config.yaml
model: "segmentation model"
train_examples: 145000
encoder_bias: "all"
encoder_moe_every: 2
encoder_layers: 12
encoder_width: 192
eps: 1e-06
adaptive_grad_clip: 0.05
ema_decay: 0.99
Rows from block 7 of the encoder of a small segmentation model, named by matrix and row number. Rows with one number within an expert belong to one neuron, the router's apart. Each number is 128 + 24 x the weight over its row's rms, rounded and kept within 0 to 255. All counts start at 0. Numbers have three digits each.
Before each expert's rows are labels from the 100 images, of 14976, where the router gives the expert most weight on average: "top examples" is what is common among them. Only what is clearly more common there than usual is listed. The data: rendered roads seen from a driver's seat, with toy cars, trees and houses. In brackets: how many of the 100.
# router: router (encoder.blocks.7.mlp.router.weight, 32x192), inputs 128-191
# up: expert up (encoder.blocks.7.mlp.up, 32x96x192), inputs 128-191
# down: expert down (encoder.blocks.7.mlp.down, 32x192x96, transposed), outputs 128-191

# expert 18
top examples: line: no line (57); vehicles: zero (31)
router.18:149139134132154140134134082100163163137126103172116160126168128109131144122183153105169153121120155145160172163124148136096082139120116154085145130158090134155136106151117142148136166111132134
up.0:102105121124140102180131094141135140159140096141094141155147121145138105135164132150171175129137139153161168123142140137117125141082108154110165127129123146126171105118080111123181150150168101
down.0:127100121140122141111167133097087106127153163126149161135080088139132112128136183167074094127173156179123100144120147094128162157161187131105137130138121119134156124081115166128129088121112129
up.1:111119141119131122147109164123143097144141153117106121123139190129164136131100126145139147102188175127125136108118163074182132123079140132131100112133154138121089098080121105089130095149102109
down.1:132123181122118088169122167120147084076119124151155157054091147137155107118116130172095126159095163134133120118114133096114149114146145123090142126104186118143150166131153122110114122157088116
up.2:157121174155145100101152113168108112081102124101120115106123132110098154101159150130147096124116130122139097114117059128120128137123081155136050115126120090108111146137146123141155130111179146
down.2:133081105123151186105109117134147128083174106118110122194082094135147119149124150098115112165134123141099137109131136118114106131105138144149156130152134146156105136135121148125124143143121119
up.3:097145152118137125104124085175157141126183110157133149123134092107088127108163163099136147134124143123140156067173133121096125132150111120131097123130072103115180138112108157149105101105104127
down.3:124123143131114114106110159102135096133131175076114088164115150153138124157143183135134140135158126118166077085141160096098127140116135111137112128168152118127101133121119106112176112131162141
up.4:110113132111154149143107131149174138196150113122146150143138140140125129130167183118118140081139169139110155100145170111138105139148111130130157101179093175081152096099104134142103153131121104
down.4:133128161161107139101111150130130094091139172098066117119104119188142109161135193145108089132137137140126083119131127135104137120148128141136103146140167125108101107095128127115135111157124139
up.5:129115106145153105153141167150118111147077136135131107152098151141123122125151160110147142104133155086142122098191111097140074142084135146149128112177144146116136104099173143152142140141174158
down.5:220128115128136155129113172143152084129132155110129151146164146165156117148145175179143079124087133163124138118124140090105140166145131138096104124146103124139073140102123111108155097123129104
up.6:190120144163147154114153104119149129141097105135109137135121137111176136154135120147102108134112089134135109145106090159126144124107112150113124139095104069178105116116161098118170141167130151
down.6:123105050127170134115163076091119134152077114160188117147124089086123148076142166118159152128119138143141114132112146101130122104129145137123145159112121159164158121133089154132129140078108131
up.7:075161158116130120117129085158128141117150121092146155118100120131092144075126167113127099097109177055117127086174136130155148165152114127133074140142139123122171175139120147130088112105089135
down.7:136156172102113131143114179133134114110137139079120102150094136155116120131128156132144160115133129111152114096133138107097104100083102092145142123149142142095065153131146105104154125173168101
up.8:072121147134169125126130139171133103108112134101174175127143140109116138071159174148153128089089130122141145071156147087156100140140127178122110112160106142108133134140130095147143138167151118
down.8:093140107134154107149105139149121107090177165106111097137136137167113081148118152143146080114136102138132151132174130095106111132080120142136088124139144146111109122102151104103098076149114129
up.9:107075127155128122176153086105133123151124115150119141145146112119130085149138148132140112128155103110127138166145166129106103110128127141143131130131150123128140111100141070113169140139130125
down.9:162120100167165121096164119060111100138136161164150164118086082175158133125118195154114101078125129184133152173127129084166165108110150171109115162138130162150155102100101135128125136128157132

# expert 24
top examples: truck (91)
router.24:153100158115115142120129075115165105113096117128096116148102177137134132162158158131142147155132155099165123171150101141108091119126145110148133162135157083117137116135143152152121141118113174
up.0:160113175175141152092159136121116111095150140099124128151113124118136123138124117136098096103091105112133096114151085128110135107135123128101112124114121156145126122143156138158152123151117150
down.0:139119160076134150131123140148147103139116127137184123142099126140153130142119119141111126111139072119140103106120098121117096119133138128128138148120173135154155095126116111133158127106121173
up.1:123128096103139164117125147135095131154076128176103064118106098164156124135167098144152116100137146140085158138149136144143084142158117140102176127161130123112159135134147107145145117108117146
down.1:116160109124135158138122118128122150096118135169162123109103102166109147118076110108140107135130154101118158160087156118120141110141147129138159110126148116089188120121116147109147146125117152
up.2:113096130083145140134133116110127114158122099138183127141113155107131129115157146113106131109118173159116114143091123167137098146162151128129097079153150135142122130068115098143091132114186132
down.2:120134153168132110115122093113142108116159141093088110122157127091147152144171156161164158135107204107105147120155142125177111145117096104158151136156135105102147105127127156105119164113108119
up.3:106145140093147148163136149098132132151105127143130139146168131121114141114088114127128109128105137140145163120166119104118151102127156120161146208075090113117127113122094163094095129101137097
down.3:133128136133161061090104169137133118111118162132105144135151118147093122111121122096126139140130135094111095132118120161155117154149128172107117094128106140115090150114149105094117092141128118
up.4:083096131158178091135113093095115110107159153142140148114080117182112112117108109137111091149144118093204125125131110139142109123135152151141100120119155136134184132097147137115115085115131150
down.4:113107121186114132140122139181047127137098092179125128146148104140133109138125128090158185111120163104100147110122132125119122156169122150140117149130133128069177112146123104116130150124139109
up.5:148111149092100171081131115097132089156106125143176120135129148142157140128131157162168154164133156151087122146138140133163101148133167151137140146154147124101102126103161053151075126107134071
down.5:116123137125123097104125104129116143162133103119122100117123114138129127144173158153125103114125233124121186148146152124152115171150097124139134149159163109127139134145131163097104147130120138
up.6:139149154112150127111125126102153100144146143132191136124085116112150130083139133120105130102113150100153127088152120118148112140153173156130109129139145162103124142086126092159063140121140102
down.6:138145135094139153135099111150107130165143125168148107123140102106147145172157123131103126141146126145140195136130141122154119100131134093145135153113144100116143108144176134101097145160173130
up.7:131137096165166127153130092112135159138120163137067125128107105126118098091133119125114104155108120117162204136125178172090136125125116087116105135088118139148123136122116143152136113163179125
down.7:140117103132163173160105160104106108103109136123161144143131142128059147129157107139146141098128105135142156136128126113158128101088137097120111144121126147181163131141104126124131086131143118
up.8:157134138138135121125099150152176137128176138157101130164111100105097147136139098090156162095128128123106139133130165117118146131144079100132106123116083160102122101106091164138134134108048156
down.8:100127125113106153135161142110130123103127157102128114156093114131164114080114083084127184088112084174088091127196097169118163113098121139109105121097103156127116127121159127152112101110156124
up.9:121126142135160125135150111124099087127121151128139140123094145139107101138140156141129134136143150146145150171139143161135111113160156126130136129157136093054122140084125111182170088117138139
down.9:130131116137106138124125122155120101150165139114122122142098165118117156137137156123130149159080189084132169124128136156144121126159133098166138151122169103128121108137147145105110152132152131

# expert 28
top examples: sandy verge (100); bends right (70)
router.28:105153180142098117123138105128143147142154099115139127163103122142113106090138147075132099147152150105117112122100126142152138159158134134101141111157110094111111152133149098098099100104110091
up.11:087093132087118113118176125144138131117147103149116118176127129119104121090112148145130129114135141124092103147076121143172148132158179153120146157121138116145087152166090096101121142105089098
down.11:167136123091141131184158084133121108156179156091150179138113098107131146134135145138109147162142154130142141123119146158131164102134139098159126139146153119134175137138134144100132094114128116
up.12:148138124080103099137104142074146169118135116142130118112156147133156160148089125135145102117147152135095174082117139145116112150120153134098156118128115115126104136135112122149114138135146134
down.12:150168101111116094129110112142149129142121134126172119094160134099136123144165075106132099146139136150121110125135165151130149136124098133125138163137124105114120135124123144090138112122152112
up.13:128118131131122150128142124087101164111138151142138151118113120146143108128114158135114111105093160181105092140157132099125132125129126141159135130153112187144093132116147126126103135107122106
down.13:097098176107165093125136115168142136152097121115136129165093143148132105143143137172102126140169131166141109110178149157110163119112139138135146147118177071105163169108130145156063156101140132
up.14:124141159127141109164159133093171131141134125179151157177136145160150140143134144119159115085148122131113158150119076158136131148174100169130159176128095115143148122159107095133166139154117138
down.14:108144132170136096128156099125119129164128135132124166111104100109145145113132138124138155131132147122135127160133174162128202068112123128124123117136105100128175163126152156105157081109114123
up.15:091183109195137137134142102111136169149129109128139165138133159147151123136110123085129151131125127097126118124086107157160145148080156133123119132131127105114171153137129156099114149115115133
down.15:131135161116127170131129112117109122189150157149137179100153144129119155136087171151117135163107179138119176132119132135143165061134141153168168145152126109118154133139117158113148094127133154
up.16:151132103107139165125090115134144169161150128133143142188111142156136097147172128126130139149105111156159092172137140168094112111103142145133084117118100134155088070172130129098126123101137104
down.16:101110110135121142072142136108118118114087111110151138105141139097122097087150133132164104112123121133147117109140108055105144135143084124119144134168131177125139094103096144152082095116133148
up.17:115092160109134142122122116107131163134171158149140125202139093156085096164145142120143114155115109126086110146117154133132135149160182182136179125157133157165086116153117135113130129113135108
down.17:146069082154138131190163130152144161148145104120123116109100103101140096141154098128131125146133115143119127119116101170145133088127136132115148120163146116116170155144124135131094117140094093
up.18:133151106121154121124104142109082182146113112148154112115158147114150140155098069120120117098141138099127100126109137093145141138118133106100155139110110100107084152125122139107104151070123170
down.18:144119163119095122128131162123129136118102122127146080096136119111080101126166055116145088144113095144104114129134101124078152132132153162124115113102096117140097088156115164129129116099109191
up.19:111128148156157111141095149149158104145099125094081077110127117143135099105162180126104108102123147161143160144161108141110131144140094149109124102142113117107140137077137113130144120109139135
down.19:136161180125125123105137147154165103084138161132117131140097119153138152144132175150131133141159124094123104133141129120138135123166157093171135161108150103116137153158124108130116120112151123
up.20:147137146076156145106162107150155147156127127128151143132163104100124142161129080132161122161112139118110123131146137130103122113111146103103120128122147118173117142084145152158085130133118127
down.20:131138136114107117049093132162108173097173090180119115149118121099169125102176122083108106135158127131121110103093129115110103105137111183130139095131123121148094081130106108161100138158155090

# expert 25
top examples: snowy verge (81)
router.25:143102139138153122119082106078146156143138155124120135142138128115105148176190183120149132172129162119155146134146133156062098148147105117139152149147128095134139155165116168117131133120111126
up.11:112116182117093142117101151149145095124081153087093099151099168137101081148158173136156147141148104111152124096133140102126119117107121098150132077115132134096129095155141135153122156171130116
down.11:101102121148168200108161131107111133142118122178133105138160081122127116159118124108118148121162139173095116163132144107156152143135165119134152144133145176152131134123082135081101114120163105
up.12:110143118111164149148137099135111117137125150144092081145113090075122124122140147113143136120155055172145127130162197147113142132130121126114110119138142133125111115132086133167071090142143108
down.12:148129150101098153157137142131114109127138150123122098144133127102115144152110168112115100116134103160135131187129126134166136119121169128145105166164165143194141133132114094121132097164174152
up.13:109143085124146175080130157154095168130152119084107128156114196141144119096131139123109139133138155124148174133128096099099153134100107100126077148136101082152132146147147117099124135162066159
down.13:152135134105171135137173123135097105106143100097096125111111107123180124133114129158126110143105111127125131137098111143113080119107156149131145122123157152110116150102126112134132101105112100
up.14:130123132151119138111126104115162146142112102118152151132158157155156136138107135115149124127133175143093115109126140126114158130109134117094139121151161105100107128113170151113132115077153105
down.14:119116131161110103082161119115097120168146116122145119158111111130166146131122115101128161129145156116107144095131069130125125098173141148076165079098131093143117119142143128111135142079076132
up.15:087102129181168151146131141115128095146128175105075072116124134097102127126109140158117129097141100134100143105149158112134146127136097107125121079131089165085113104153089144124129107164125110
down.15:103133137098150145129115176122154135160128118157153147141128144148111155110129137111147121109163129127112120152131176133162122137151153119133146146147129143126152089169088117134144130123114110
up.16:121125156123111110117127135141127140113146118197143123171120149131108138143113130152138157147125108130132133127143122141123102075143126121098155115086133159154125128158140148161092150169123137
down.16:182138101160126145140125108144126104093131112164117147115161082101145124142144113155114105103087100110093163151118179128119144083117176117128167151157153150112142156098143132113122113134148126
up.17:085154126144113103123100131159124169107166162110138120120090162177120139125135166128111131113134192103103152121148131126144152111111146135145110135110159103177133145164133162129134159120087145
down.17:108100146107115138115146099136123118122140123116096115112125127098117128118118095125116120109115136128115097122098087136145129149155108108152106131164147136128081079165142143149140148120152160
up.18:129125158142122110083097109164129114142125157116119066108110153096118115091130168123185133137142108143110144122146137100112161126129108118141099096115123156106151123128100140131104090195127131
down.18:107154101125135146123159146077087105176145146165105121174086129141106134103091126105149135101156098129130112115166165136182154152157153139123129118146107139121146092117119132121120114139119105
up.19:186112128139107102134097153159156069121121112106095090122116145142139144142119085117148153131159090162139133147097153112098140116128095119140134123086166146161138131112135095125169083145141116
down.19:107104104108101173115174127111093136184117123137142130125139102098117137136122137126153110151073126144083133118144135119131160132178176134140151130133079100143162134134090151095154115132147133
up.20:121130123131103172129123102118190163101173116128154140129129123067125132114182150112135145118129096149151148127168129152131104139159118088157105160139090129126157159141105124166119101137119181
down.20:156132170106135125097120088133100118120125124133077120127147143121126105094133170126123094082127075158184158095131157076128143150104122121157138116143119139055110149098127137105098168121153139